A small image classifier, trained from scratch: 90422 training examples.
Rows from block 7 of a small image classifier, named by matrix and row number. Rows with one number belong to one neuron. Each number is 128 + 32 x the weight over its row's rms, rounded and kept within 0 to 255. All counts start at 0.
Before each neuron's rows are labels from the 100 images, of 14848, where the neuron reaches its highest value: "top examples" is what is common among them; "peak on" is the class under the peak. Only what is clearly more common there than usual is listed. The data: larger renderings of crowded toy scenes.
# fc1: MLP up (model.blocks.7.mlp.fc1.weight, 768x192), inputs 0-95
# fc2: MLP down (model.blocks.7.mlp.fc2.weight, 192x768, transposed), outputs 0-95

top examples: mushroom; largest object: mushroom
peak on: mushroom
fc1.65 [132 167 122  78 170  89 148 159 175 154 172 107 150 111 136 117 103 177  81 185 139 141 131  82 142  64 153 149 147 172 131 184  91 158 188 145 101 128 157 155 128 211 173 104 141 101 117  82 172 149 126 122 195 174 145 124 117 152 123  40 174 151 128 143 168 102 214 136 114 123 143 133 173 139 194 125 134 113 149  93 131  51 173  96 186 123 140 128 172 143 110 106 101 145  69 111]
fc2.65 [113 127 143 130  68 102 172 118  81 173  31 175 129 185  54 140  87 148 155 113 141  63 133 120  71 153 136 104  64 117 149 152  74 121 131 133  88 111 104 110 153  98  82  86 155 128 188 105 155 125 138 116 145  67 124  98 100 177  98 127  52 113  57 131  80 141 138 102  97 150 127 127 128 118 104 163 154 139 113 116 160  67 114 150 147 152 134 118  60 172 101  76 143  68 130  92]

top examples: tree; pine; largest object: tree
peak on: tree
fc1.721 [133 143 188 109 124  85 166 133 189  90 141 117 137 110  84 117  86 123 176 167 219 148 193 134 153  98 112 102 113 114 126 147 187 124 137 131 112  99 140 113 119 187 109 122 123 113  84 148  89  87 178 146 104 105 136 121 141 170 174 112 169 168 122 149 114 109 104 128 167 149 143 101  69 162 163  82  99 148  55 114 111  94  89 155 143 101  82 107 163  93 142 164  59 109 181 112]
fc2.721 [113 113 167 143  73 157  88  92 135  94  97 146 170 108 117 136 105 177 137 132 153 165 130 159 114 116 203 140 117 138 164 168 126 102 120 149 192 115 144 142  91 128 175  86 108 122 120  61 106 130 117  64 131 138 141 153  74 141 113 120 123 132 102 104 102  91  92 159 108 148 158 137 108 176  55  37 113 160 103 177 162 179 113 143 144 187  81 148  87 152  92 110 100 121 140 135]

top examples: mushroom; count: six; largest object: mushroom
peak on: mushroom
fc1.359 [111 187 135 100 114  95 157  52  76 130  91  60 123 150 127  98 150 130 114 162  76 152 121 129 162 146 158 106 123 133 103 140 120 124  84 167  98 168  83  87 135 122 146 154 114 119 145 119 142 140 178 110 179  82 145 217 120 146 138 136 151 119 165 177 125 164 115 115 172 164 146 104 185 157 118 138  71 184 102 169 130 146 131 116 109 144 171  90 116  79 145 104 162 153 184 124]
fc2.359 [164 143  79 111 108 187 126 147 141  79 144 129  90  69 169 146 126  80 124 177 136 133 184 147  99 102 120  99  68 124 106  75 205 117 117  94 151  94  82 118 113  70 128 132 121 115 144 167 127 170 105 133 147 157 117 116 103 106 136 122 192 127 160 112 146 153 104 134 118 120 112  88 110 143 183 126 107 100 157 128 119 112 175 126 106  95 134 181 221 180 146  65 115 140 114 135]

top examples: mug; largest object: mug
peak on: mug
fc1.288 [ 89 124  86  73 150 114 170 175 122 128 133 146 112 187 127 103  63 142 168 180 147  85 127 155  77 145 191  58 110 116 102 113 134 144  91 143  69 195 162 149 145 119 165 195  47 148 124 126 134 149 124 151  80 104 164 114 156 118 193 110 169 214 135 134 158 139 177  66 120 204 113 146 105 154  83 139  68 136  74 173 117  85 147 151  99 110 131 116 113  88  89 118 159  91 129 157]
fc2.288 [156 143 106  93 127 107 194  94 128 118 148 143 146 168 172  96 183 134 110 128 129 127 163 160  54 123 119  78 120 149  73  72 132 130  77 140 127 130 115 133 123 131 115 107 117 134  83 112 113 122 135 127 152 153 128 124 116 145  63 181  87 132 128 144 144 156 150 137  53 173 132  99  94 179 186 127 155 213 151 130 138 193 120 138 122 136 134 130 149  89 116  96  60 126 104 167]

top examples: pine; largest object: pine
peak on: pine
fc1.465 [158  78 142 115 117 151  26  82 134  85  80 135 144 138 105 117 113 140 205 123 141 153 140 108  91 108 190  92  99 159 172 162 109 104 132 135 110 151 140 104 110  81 134 144 167  95 118  82 107 126 117 178 131 130 152 109 203 118 143  96 137 147 164 218 116 104 162 141 127 130 162 133 154 150 184 167 104  82  59 126  73 146  71 122 187 137  68  98 166 136  89 136 110  74 137 147]
fc2.465 [127 176 133  44 140 147 134 117 100 114 144 132 165 120 182  83 153 158 152 210 218 130 113 148 155 116 129 148 135 147 107 148 100  73 122 199 128 102 193 155 123 109 136 138 151  78 152 110 115 125 111 171  93 175 166  77 173  95 167 159  76 147 163 147 155  97  54 120  94  71 149 106 149 134 166 159 170 114  98 161 127 152 103 105 130  90 109 107 161 104 152 162 135  97 155 103]

top examples: pine; largest object: pine
peak on: pine
fc1.224 [172 142 186 132  85 106 157 161 113  96 150  82 149 127  91 125 147 132 190  93 164 190 167 192 140 132 156 116 155  58 145 160 119 109 117 143 127 100 148 142 127  69 122 165 101 136 124  99 137  92 106 129 129  91 174 129 127 107 161 117 157  74 137 209 155  96 144 166 134 142  90  83 119 111 145 104  90 144 104  86 122 124 125 130 159  78 146 144 145 117 123 104 121  85 106 170]
fc2.224 [151 115 120 173 143 108 105 166  96 165 155 110 143 194 166 147 136 207 144  86  79 128 107  35 178 132 199 135 129 115 171 122 133 154  96 131 133  74  89  97 132  77 150 159 107 110 141 144  86 145 170 153 147 184 146 101 108  93 107 136 114 130  99 103 161 162 124 122 130  95 111 127 147 164 112 116 121 144 181  97 189 167 133  83  87 152 112 102  88 102  92 136 166 162 118 136]

top examples: mushroom; largest object: mushroom
peak on: mushroom
fc1.667 [108 130 106 136  99 121 136 142 155 120 149  79 132 177  49 193  83  86 150 117 131 154 135  83 128 138 115 130 110 144 123 185 166 168 137 122 146 112 117 159  67 142 150 171 110  95  95 130  86 162  79 151 120 179 154 139 105 107  38 145  78  81  93 123 112 137 159 110 152 117  46 114 124 107 176 147 130 100  68 120 103 125 107 123 121  74 143 166 125 177  93 115 163  86  74 161]
fc2.667 [116 139 124 142 123 111 143 138 103 138  61  66 165 179  84 139 146 125  83 134 129 117 141  99 110 194 100 126  95  93 166 142 139 141 111  91 105 113 102 122  65 139 129 151 157 143 112 173 166  68 203 154  97 113 156 124 110 163 109 116  89 199 130 118 160 127 163 103 140 103 137 118 149 166 199 125 139 116 156 139 109  72 116 167 168  79 124  87 115 114 111 124 191 185 151 215]

top examples: lamp; largest object: lamp
peak on: lamp
fc1.61 [ 99 197 171  89 110  26 135 118 192  83 187 134 118 165 169 121 168 103  87 108  79 104 143 125 141 167 174  96 110 156  86 121 166 130 136  97 121 118 189  81 151 127 183 146 128 105 160  97  92 158 168 137  97 190 150 140  84 137  99 119 137 137 112 166 112 128 197 185 132 100 138  97 128 122 167  99  99  83 199 170 145 111 112 116 142 128 118 114 122 158 122  72 153 122  97 161]
fc2.61 [ 95 133  61 140 147 120 102 140  96  82 134 136 161 106  62 120  86 116 106 115 170  27 127 155 165  85 142 152  97  77 138 122 179 155 173  66 174 124 156 165 133 156  58 109 170  78 119 174 151 140 103 115 123  72 145  97 181  72  94 164 191 142 154 139 203 139  61 204 155 160  87 119 179 124 133 124  68  96  74 161 114 137 136 100 147 100 145 157 141 100 127 130 162 176 147 128]

top examples: dumbbell; largest object: dumbbell
peak on: dumbbell
fc1.197 [145 115 184 148  90  67 166 112 171  71 136 129 153 114  89 135  87 123 157  75 107 157 143 164 133 168 179 116  73 144 125 123 129 170  76 129 148 138 179 149 126 106 146 102 129 185  95  74 107 151 126 137  87  72 120  79 137  82 120 172  97 221 116 132  94  64 177 112 128 114 137 117 107 114 102 170 105 133 119  76  82 171 114  99 120 130 115  48 162  67 129 107 147  77  79 124]
fc2.197 [121 113 152 129 120 106 113 140  89 140 108 143 181 214 115 196 131  69 118 158 185 161 129 160 124 186 162 119 182 131 120 169 139 130 108 195  70 140 114 125 121  93 157 163 108 120 133 118  66 148 158 120 104 173 112 147  63 163 183 172  94  66 113 147 178 134 158 187 121 146 133 161 126 117  97  82 140 145 115 124 127 148 180  69 102 182 154 164 141 153 180 132 148  98  85 161]

top examples: dumbbell; largest object: dumbbell
peak on: dumbbell
fc1.629 [138 121  92 179  76 145 143 124 180  95 121  83 140  93 143 141  82 131 187  82 125 127 124  67 104 137 148 131  71 152 109 108 168  83 129 135  97 175 150 151 123  96  53  72 143  72 104 184 139 195  76 158 168 142 156 128 150 153 157  95 138 148 126 166  53 119 148 133 133 120 124 156 110 124  81  74 127 106  57 161  89 140 133 130 113 155  78  98  46 141 199 196 139 125 119 101]
fc2.629 [157 131 182 165 101 128 120  77  92 156 171 100 160 181  96 155 120 120 131 113 158 141 105 158 161 110 109  79 144 106 149  80 130 137  94  89 166 179  94 141 116 107 121 136 111  87 133 129 115 135 168 100 154 122 137 110 173  89  84 103 131 134 121 177  58 102 117 118 109 100  84 117 175 101  53 152  96 159  81 109 116 165  87 193  91 156 133 163 141 146 141 139 167 148 142 122]

top examples: dumbbell; largest object: dumbbell
peak on: dumbbell
fc1.429 [ 88 173 145 117  93  70 119 123 149  99 154 150 154 127 108 119 120 126 101 122 131 148 180 146  81 157 137 164 108 176 101  73 104  80 127 149 129  51 161  84 130  56 104 133 110  87 169 138 160 116 151 139 121  97 137 111 169 139 145 137 120 179 149 155  80 163 158 166 147  89 113 113  93 139  82  93  95 109 130 126 105 136 125 116  93 122 156  78  74 128 137 112 116  70 119  66]
fc2.429 [179  92 142  83 141 151 150 181 102  95 126 162 105 119  68  95 166 141  86  75 109 132 105 115 140  80 129  92 141 146 144  68  71 130 147 153 145 100 139 149 147  63 116 177 128  71 129 165  65  93  90 149 140 116  84  83 167 118 148 107 122 135 118 181 144 157 184 132 163 141 124 172  94  92  91 164 142 163 121 107 103 145 127 145 145 148 126 171 123  96  79 147 136  95 152 183]

top examples: pine; largest object: pine; count: six
peak on: pine
fc1.570 [132 132 132 147 164 146 128 211 106  89 152 113 106 115 176 128 122 132 125 115  92 121 178  70 142  92 168 100 105  68  84 101 165 192 147 153 152 187  47 192 141  95 122 167  97 194 168 163 157 154 181  94 129 136 145 107 125 100 119 148 130 189 133  85 143 147 164 140 120 111 158 148 154 132  76  64 131 148 166 165  99  96 114  90  93 120 115 109 182 106 157 124 134 165 122 142]
fc2.570 [ 47 127 119 158 103 124 143  79 163  96 153  92  99  97 157 152 141 163 149 111 128 144 132 171 154 145 128  87 111 187 113 149 166 174 107 157 157  96  61 146 174 140 108 152 144  90 155 163 108 114 151 161 138 132  84 158 176 145 125 121 108  97 140 121 146  91 163 130 111 194 119 135 125 111 159  78 116 217 136 124 149 115 126 128 118 107  93 134 104 141  49 155 155  51  87 106]

top examples: dumbbell; count: six; largest object: dumbbell
peak on: dumbbell
fc1.474 [121 190  97  62 110 116 155 104 161 133 116  75 169  94 147 144  99 118 160 108  99 145 171 108 139 185 202 144 107 171 104 135  75  94 108 124  97 170 154 153 178 129 125 123 121 176 170 140 137 161 116 159 144  75 159  96  87  43 121  69  59 155 125 182 116 146 189 155 117 157 143 113 126 143  96 133 133 159 106  94 117 178 142 122 122 105 111 124 158 164 109 176 140 159  58  84]
fc2.474 [ 83  93 179 166 114 158 153 118 130 152 209 122 102 136 186 125  99 121 112 123 188 157 143 149 174  75 157 102 125 144 187 123 140 228 127 145 123 137 140  70 123 112 163 136 152 127 102 166  52 134 112  98 178  87 185 155 145 108 132 126 145 124  96 142 107 164 163 142 124 143  95 136 161 161  99  87 113 202  89 143  72 151 108 115 118 190 160 140 108 114  97 161 123  84  97 185]

top examples: mushroom; largest object: mushroom; count: six
peak on: mushroom
fc1.460 [122 143 144 107  64 136 180 146 114 120 137  76 142 159 109 175 128 138  80 144 119 152 164 114 144 125 130 179 143  99 126  98 106 127 156 160  94 136  68 120  79 124 114 140 118 145 130 126 200 187 151 120  83 120 184 153 174 155 143 119 134 104 131 122 165 113 111  89 168 133  75 104 150 136 146 176 104 123  81 151 108 110  97 103 135 110 108 117 173 147 107 109 134  80 168 158]
fc2.460 [155 167 106 120 125 118 161 159 180 148  97 110 129 140 167 147  79 158  65 127 171  99 180 169 149 142 116 154 122 112 141 168 192  91 117 116 106 100 134 129 105 122  63 173 160 124 170 138 169 142 187 120 113  97 173 120 116 137 102  79 125 108 144  85 167 134 104 129 161  35 116 112 112 155 193 125 136  80 139 126 173 141 142  96 128 127  76 152  93 123  95 107 183 100 126 130]

top examples: mushroom; largest object: mushroom; count: six; umbrella
peak on: mushroom
fc1.559 [145 104 101 141 175 144  82 130 148 163 132 127 141 118 145 157 125 149 136 170 173 144 167 114 160  83 137 154 108 162 128 125 116 127 119 129  77 203 117 139 159 150  86 114 131 138  27 172 151 177  79 139 108 133 165 150 108 129 190 125 195 162 142  99 150 143 171 126 113 109 140 172 130 120 146 140 119  54 126 133 133 116 171  67 130 119 102 126 155 118  55 141  58 128 219 177]
fc2.559 [ 82 133 191 124 114 115 180  85  86 129 135 159 101 179 142 140 107  90 108 100 131 155 192 139 157  30  81 169 198 110 136 140 145 100 183 102 102  62 109 135  84 107 116 131  98 127 150  79 115  88 102 113 122 130 159  77  96  86 115 127 138 143 163 135 131 129 145 136 154 153 116 174 141 105 141 171 100  98 170 144 114  78 153 111 149 150 142 119 118 151 141 149 116 132 105 112]

top examples: tree; largest object: tree
peak on: tree
fc1.438 [ 58 193 106 120 174 107 145 159 158  72  97  65 163 146  94 194 109  89 101 161 165 150 154  48 105 158 146  95 148 194 109 125  82 157 123 131 105 153 162 132 125 131 116 113 107  80 142 100 202  89 192  89  95 156 165 171  94  98 105 173 130 161 140  75 146  93 132 168 106 128 133 134 154 138  83  66  79 167 127 125 139 125  93 130 143 120 109 112 130 139 135  90 127 171  71 190]
fc2.438 [158 147 169 133  83 121 102 155 181 135 106 169 145 108 173 209 146 133  99 149 151  59  97 151 142 169 136 202  84 168 106 185 135 102  75 152 115 145 126 111 130 167  97 110  94 148  84 116 120 102  86 143  80  86 147 141 172 148  94 130 180 136  93 185 172 129  86 190 175 137 127 102 117 133 188 115 102  65 111 172 151 132 164 147 116 148 114  66 150 114 129 149 144 123 111 141]

top examples: umbrella; mushroom; largest object: umbrella; largest object: mushroom
peak on: umbrella
fc1.726 [ 82  86  50  90 119 118 137 117 157 130 219  98 116 105 117 143 153 137 153  76 102 201 137 100 134 160 109  70  80 102 121 137 181 104  87 122 130 176 169 143 147 104 183 161 118 120 119 171 165 104 157 120 118 129 195 123 129 134 142 146 192 142 113 166  93 153  91 106 133 177  66 143 114 121 189 130 188 115 108 121 127 140 155 144  68 123 137 114 170 123 127 149 144 154 164  84]
fc2.726 [146  83  85 178 131 102  81 144 119  71  84 153 160 157 104  78 136 130  93 164 132  63 103 131  94 152 101 175 161 109 190 158 178 150 172 156 187 167  76 153 119  78 165 115 120 167 162 173 147 126 117 157 101  84 125 126 114  68 114 124 161 122 156 120 235  45 134 175 144 134 192 118 112 147 121 142 124 157 165 135  67 136  84 130 128 136 138 119 148 119 121  76  88 183 156 115]

top examples: mushroom; largest object: mushroom
peak on: mushroom
fc1.722 [ 99  85  73  91  97  94 145 124 177 146 145 124 147  82 132 125 159 135  84  97 119 118 181  77 124 127  73  95  79 123 144 127 129  86 158  74 144 118 179 156  99  83 139 142 135 145 147  74 153 132 103 119 149 170 192 120  80 147  50 104 142 149 116 103 118  62 143 163 150 117 145  91 146  90 135 141  97  99 144 134 169  92 107 145 132  86  80 181 157  71  88 104 114 150 162 163]
fc2.722 [178 124 178 122 115 136 177 105  91 151 112 154 106 119 161 133 119 139 130 170 121 153 117 105 131 184 125 194 141 155 121 113 171 117 106  81 123 174 132 144 103  89 127 161 125 144 183 106 107 103 163 123 100 135  72 134 211 189 140 118 135 122 115 139 162 129  84 105 142 108 133 186 150 149 146 202 154 147 128 155 126 148 115 119 146 138  93  92 126 124 163  65 154 153 121 213]

top examples: pine; count: six
peak on: pine
fc1.136 [107 160 153 116 126 116 114 135 110 132 130 126 160 148  86 110 109  78 142 176 120  80 152 127  94  80 166  67 115  82 136  96 129 102 119 147 147 104 161 112 118 134 131 164 134 117 112 168 131 126 137 178 174  36 142 121 148 123 116 149 100 136 153 110 134 125  92 118 169 188 166  90 137 136 128 137 119 133  93  68 171  97  90 137 172 116 155 140  98 139 160 133  94 100 112 148]
fc2.136 [165 106 112 163 161 116  93 172 133 139 160 123  80 139 156  86 122  82 133 123 145 155 120 112 126 121 104 111 138 145 136 139  88 121 168  98 158 108 163 172 133 100 161 168 186 119  98 163 119  98 116  84 119 130 152  94 222 143 113 101 115 191 138 128 126 154 120 133 126 166  82 111 144 145 121 107 106  57 113 120 162 177  66 160 158 169 105  96 142 123 114 115 165 138  96 123]

top examples: mushroom; largest object: mushroom
peak on: mushroom
fc1.53 [228 133 132 144 141 153 123 134 157  82 126  98 160 106  81 165  98  95 134 128 128  99 141  43 145 139 131 125  84 136 138 175 136 147 156 159 137 141 124 114 119 191 113 119 169 138 124 140 153 208 179 136 136 142 149 131 149 128 149 102  68  98  86  76 150 197 150 162 142 101 101 146 176  58 149  60  85 103 148 163  81 150 155 162 150  89 100 153 152 157 105 110 128 131 112 179]
fc2.53 [137 182 110 142 120 139 139 107 146 169 128  84 159 178 120 103 133 134  92 145 120 117 161 156  86 132 113 107 131 142 123 143 162  94 111  99 134  93 116 131 132 118  91 143 153 118 132 116 128  74 203 128  64 138 123 149 132 120 148  97 162 126 128 134  97  82 115 138 178 131 172 130 159 101 143  98 112 164 111 164 129 185 165 120 150  56 133  63 100 158 111 100 171 151 129 162]

top examples: dumbbell; largest object: dumbbell
peak on: dumbbell
fc1.326 [121 187 111 125 115 125 136 123 197  64 201 100 162 111 114 106 109 126 117  74  95 147 160 185  51 152 171 107  96 187 155 174 135 150 123 177 107 181  90 135 140 130 136 122 147 155 141  94 157 119 111  78 172 107 155  51 128 108  94  87 106 144 129 190 129 130 176 187 132 128  80 134 187 105 103 160 162 102  83  98 135 160  98  85 113 131 157 159 123 149 209 159 108 114  92 157]
fc2.326 [ 98 114 204 107  98 128 136  62 156  93  81 136 166 194 173 172  98 147 137 130 176 147  48 153 107 102 120  84 127 143 177 197  94 122 125 112  59 138 114  72 126 108 135 150 141 137 172  93 103 173 109 114 101 161 138 122 153  97 113 110 147 180 125 208  74 142 165 131 171 185  93 111 153 136 102 118 137 211  91 132 145 131 127 142 106 149 148 135 162 168 133 139 173 149  90 121]

top examples: umbrella; largest object: umbrella; mushroom
peak on: umbrella
fc1.567 [119  94 126 118 114 110 131 181 166 159 106  75 151 110 102 124 107 108 132 129 113 152 173  75 190 193 178 159 118 128 203 133 110  81 104 126 123 179 134  93  84 124 123 119 165 200  82 154  84 175 187  84  98 167 215 111 132 107 135 154 123 175 168 127 122 159 121 163 113 181 103 122 179 108 133 142 109 142 153 167 162 154 111 104 103  77 157 140 106 148 134 126  87 100 101 140]
fc2.567 [115 187 156 103  80 109 138 116 163  78 179 134 142 149 150  91 113 145 141 129  85 177 107 145 175 172 152 119  67 136 120 180 167 141 196  97 175 131 118 115  84 159  37 127 110 166 144 142 159  70  69 156 178 128 132 157 163 130 146 157 148 125 162 151 179 187 127 160 144 157 101 124 147 102 113  94 152  96  77 105 119 203  92 136 176 128  86 151 123 175 129 150 140 132 146  80]

top examples: dumbbell; dog; largest object: dumbbell
peak on: dumbbell
fc1.545 [140 171 181 178  86 162 151 130 193  60 167 100 153 137 143 124 195 117 118  96 167 142 102 138  83 103 135 179  75 154 132 157 101 112 122 114 165  98 195 170 103  96 107 103  60 114 123 135 108 173 182 131 159  99 142 121 101  68 107 118 119 147 116 180  85 138 129 176 137 133 112 150 134 105  67 136 142 176 106  59 103 129 102 103 127 143 128 103 124 143 159 158 138 110  80 103]
fc2.545 [143 157 180 120  82 107 148  63 123 104 107 155 120 122 152 140 124 176 170 114 137 147  99 132 112  92  93 152 152 124 110 135 181 104 166 107 160 153 142 165  94  99 145  87  90 100 118 109  64 147 132 138  95 111  75  76 129  87 135 121 116  92  95 209 128 104 143 132 195 187 109  98 103 155  94 203  84 127 131  88 142 110 128  93 119 121 124 199  64 129  95  94 106 124  86 142]

top examples: pine; largest object: pine
peak on: pine
fc1.401 [119 111 184 128 108 135 110 145 132 135 101 160 178  91  78  87 136 164 181  50 130 131 221  74 119  99  88 154 127 110 144 146 176 167  71 132 141  86  90 146 147  61 159 140 126 126 151 111 114 128 121 113  35 118 148 130 185 118  75 136 115 116 139 162 107  98 119 150 122 145 162 118 162 128 103  95 116 113  96 129 137 107 151 112 152  80 128 123 133 108 136 109 123  84 194  89]
fc2.401 [117 129 178 121 115 144 127 107 163 143 147 132 120 162 162  49  88 111 107 120 152 145 135  97 156 106  94 155 170 126 132 129 148  84  76  52  88  91 151 146 122 138  76 169 103 182 106  74 105 150 156 108 154 112  74 142 133 172 151 183 141 224  98 115 116 136 147 117 106 120 154 132 146 104 128 146 146 124 111 132  91  96 111 159 126 136 145 124 172 132 186 167 153  57 140  87]

top examples: tree; largest object: tree
peak on: tree
fc1.707 [ 81 146 147 131 122  95 130 169  97  93  85 110 154  78  95 182  91 110 132 133 207 157 148 131  99  74 108 130 119 155 109 157 112 123 158 207  87  70 120 101 157 118 103 102  97 102  95  62 137 118 142 111 119 120 174 183 152  98 210 139 123 129 148 155 171 113 111 199 185 148 158 131 164 137 124 118  84 106 124 146 128 126 124 116 143  83 137  57 179 149 176  97 117  95 119 124]
fc2.707 [131  61 109 136 137 118  71 135 220 123  80 135 166 131 188 114 127 157 107 157 132 100 115 142 159 130  98 159 132 159  93 158 118 104 122 151 128 108 138 118 137 149 138 151 113  82 129  90 169 109 165 140  88 156 129 145 163 119 143 115 152 158 128  89 106 137 132 154  97 150 137 110 119 111 131 155 100 105 118 138 155 131 102 154 149 107 120  97 153 183 101 138 116 102 228 165]

top examples: dumbbell; largest object: dumbbell
peak on: dumbbell
fc1.369 [125 142 161 169 118 146 145  94 156 114 161 157 172  51 123 201 135 119 143 114 183 170 148 116  97 109 137 169 134 159 130 116  83  98  98  98  71 207 164 175 162 132 141  50 151 131 132 132 180 139 123 104 131 106 153 137 122  76 107 157 153 115 120 133 195 148 169 100 144 114  93  95 101 137 124 146 105 107 108 123 124 154 103  76 114 105 134 100 142 154 125 185 191 130  65 118]
fc2.369 [152 139 176 178 132 178 119  93 135 103 111 130 183 207 160 141 125 102 112 159 140 194 129  89 121 142  95  98 163 126 145 118 158  74 123  93 145 144 115 154 131 113 140 128 131 158  72 134 116 150  75 141  97 122 109 120 131 167 118 140 166 113  95 162  82  94 171 144 120 156 137 131 109 181 154 161 115 189 168 183  94  94 139 129 109 120 143 119 122 149 164 151  74 102 158 171]

top examples: mug; largest object: mug
peak on: mug
fc1.91 [113  99 110 135  77 105 175 119 140 110 127 115 135 151 134  81  98 127  94 123 118  93 185 131 134  94 196  72  92 103 150  45 101 162  91 145 145 125 117 135 160 173 122 129 186 183 166  98  64  92 149 102 114  63 179  96 142 148 130 125 118 187 118 106  89 103 137  85 145 113 126 127 142 124  85  93 141 120 113 152  92 163  75 147 118 117 159 107 161 167 124 187 127  60 109 151]
fc2.91 [144 143 138 173 131 177 160 107 123 124 169 122 182 189 120 105 156 115 149 126 101 121 214 121 140 176 133 130 214  97 123 164 173 100  82  99  82 117 190 139 113 128 119 113 126  80 131 119 131 104  78 170 210 173  66  99 126 146 134 129 134  88  93 137  64 112 132 139  58 138 143 115 116 142 140 147 126 152 134 143 137  91 105 132 152 135 131 148 159 175 169 151 122  92 134 147]

top examples: pine; count: six
peak on: pine
fc1.133 [ 77 130 198  85 104 133 144 135 142 102 139 100 130 112  93 158  82 173 116 138 121 143 174  85 146  88  93  83 216 145  77 193  99 146 142 126 190 121 120 106 161  51 102 141 155  92 134 116 167 150 101 135 108 120 154 104 125 173 145  89 159 123 109 182 141 137 169  90 132 125 106 167 209 127 130 118 112 167 112  95 168 165 132 137 138  90 100 108 151 128 146 127 163 119  89 101]
fc2.133 [138 105 111 129 152 108 115  91 110 147 167 144 169 189 164 148  93 104 103 146 114 129 136  98 167 119 193 107 146 118 125 160  97 169  53 132 141 126 132 141 130  97  92  70  85 163 125  79 152  89 179 139  86 135 130  59 184 108 127 146 102 147 145 135 138  96 118 173 132 150 142 138 122 113 153  55 144 149  61 207 133  93 130 197 134 158 130 133  98 158  82 187 156  91 115 119]

top examples: umbrella; light from behind the camera
peak on: umbrella
fc1.317 [ 93 134 131  94 157 105 153 205  97 143 100 117 123 170  95 107 110 116 144  94 102 120 128 133 118 191 162 121 136 150 103 138 165  57 158  60  98 149 160 125  93 164 100 137 141  75 156  92 161 154 118 181 102 127 149 125 121 119  70 140  98 119 118  88 144 128 105 131 196 150 101 141 115 119 154 125 117 121 104 122 164 156 168 107 101  49 102  95 195 101 132 117 143 163 144 100]
fc2.317 [126 135 136 158 156 157 123 123  89 114  89 167 174 107 140 146 162 103 109 105 123 167 131 133 107 110 130 165 129 166 122 128 101 162 127 171 122 160 153 136 127 155 111 146 131  78 163 216 195 233 186 127 111 159 132 100 130 112  90 113 135 122 100 128 135 130  99  99  79 117 131  64 113 132 119 139 204 144 101 129  98 145 101 110 137 134 106 160 160 133 170 133 148 114 125  88]

top examples: tree; largest object: tree
peak on: tree
fc1.441 [100  86 147 131 164 158 107 177 145 151  91 146 168 139 139 121  51 144 201 137 117 115 112  98 135 127  97 112 115 142 130 183  77 123 128  91 109  62 109 128 127 161 155  92 120 110 147 122 194 181 159 120 137  88 117 166 128 114 202 173 126 107 119 134 155  88 118 168 155 126 170  79 138  58 176 160 126  59 122 169 118 144 132  90 137 100 117 111 109 123 193  82  89 174 171 136]
fc2.441 [129 117  84  97 177 149 107 132 135 144 109 167 122 146 199 130 141 180 113 151 155  55 156 116 123 117 137 149  91 149 176 100 146  63 142  89 154 153  95 150  97 147 135  90 158 116 122 130 169 121 135 149 152 167 130 103  86 116  68 133 163 124 130 108 103 141 139 161 133 128  84 130 140 114  66 100 155 164 157  84 120  49 126 140 101  91  98 128 141  66 148 117 199 139 189  88]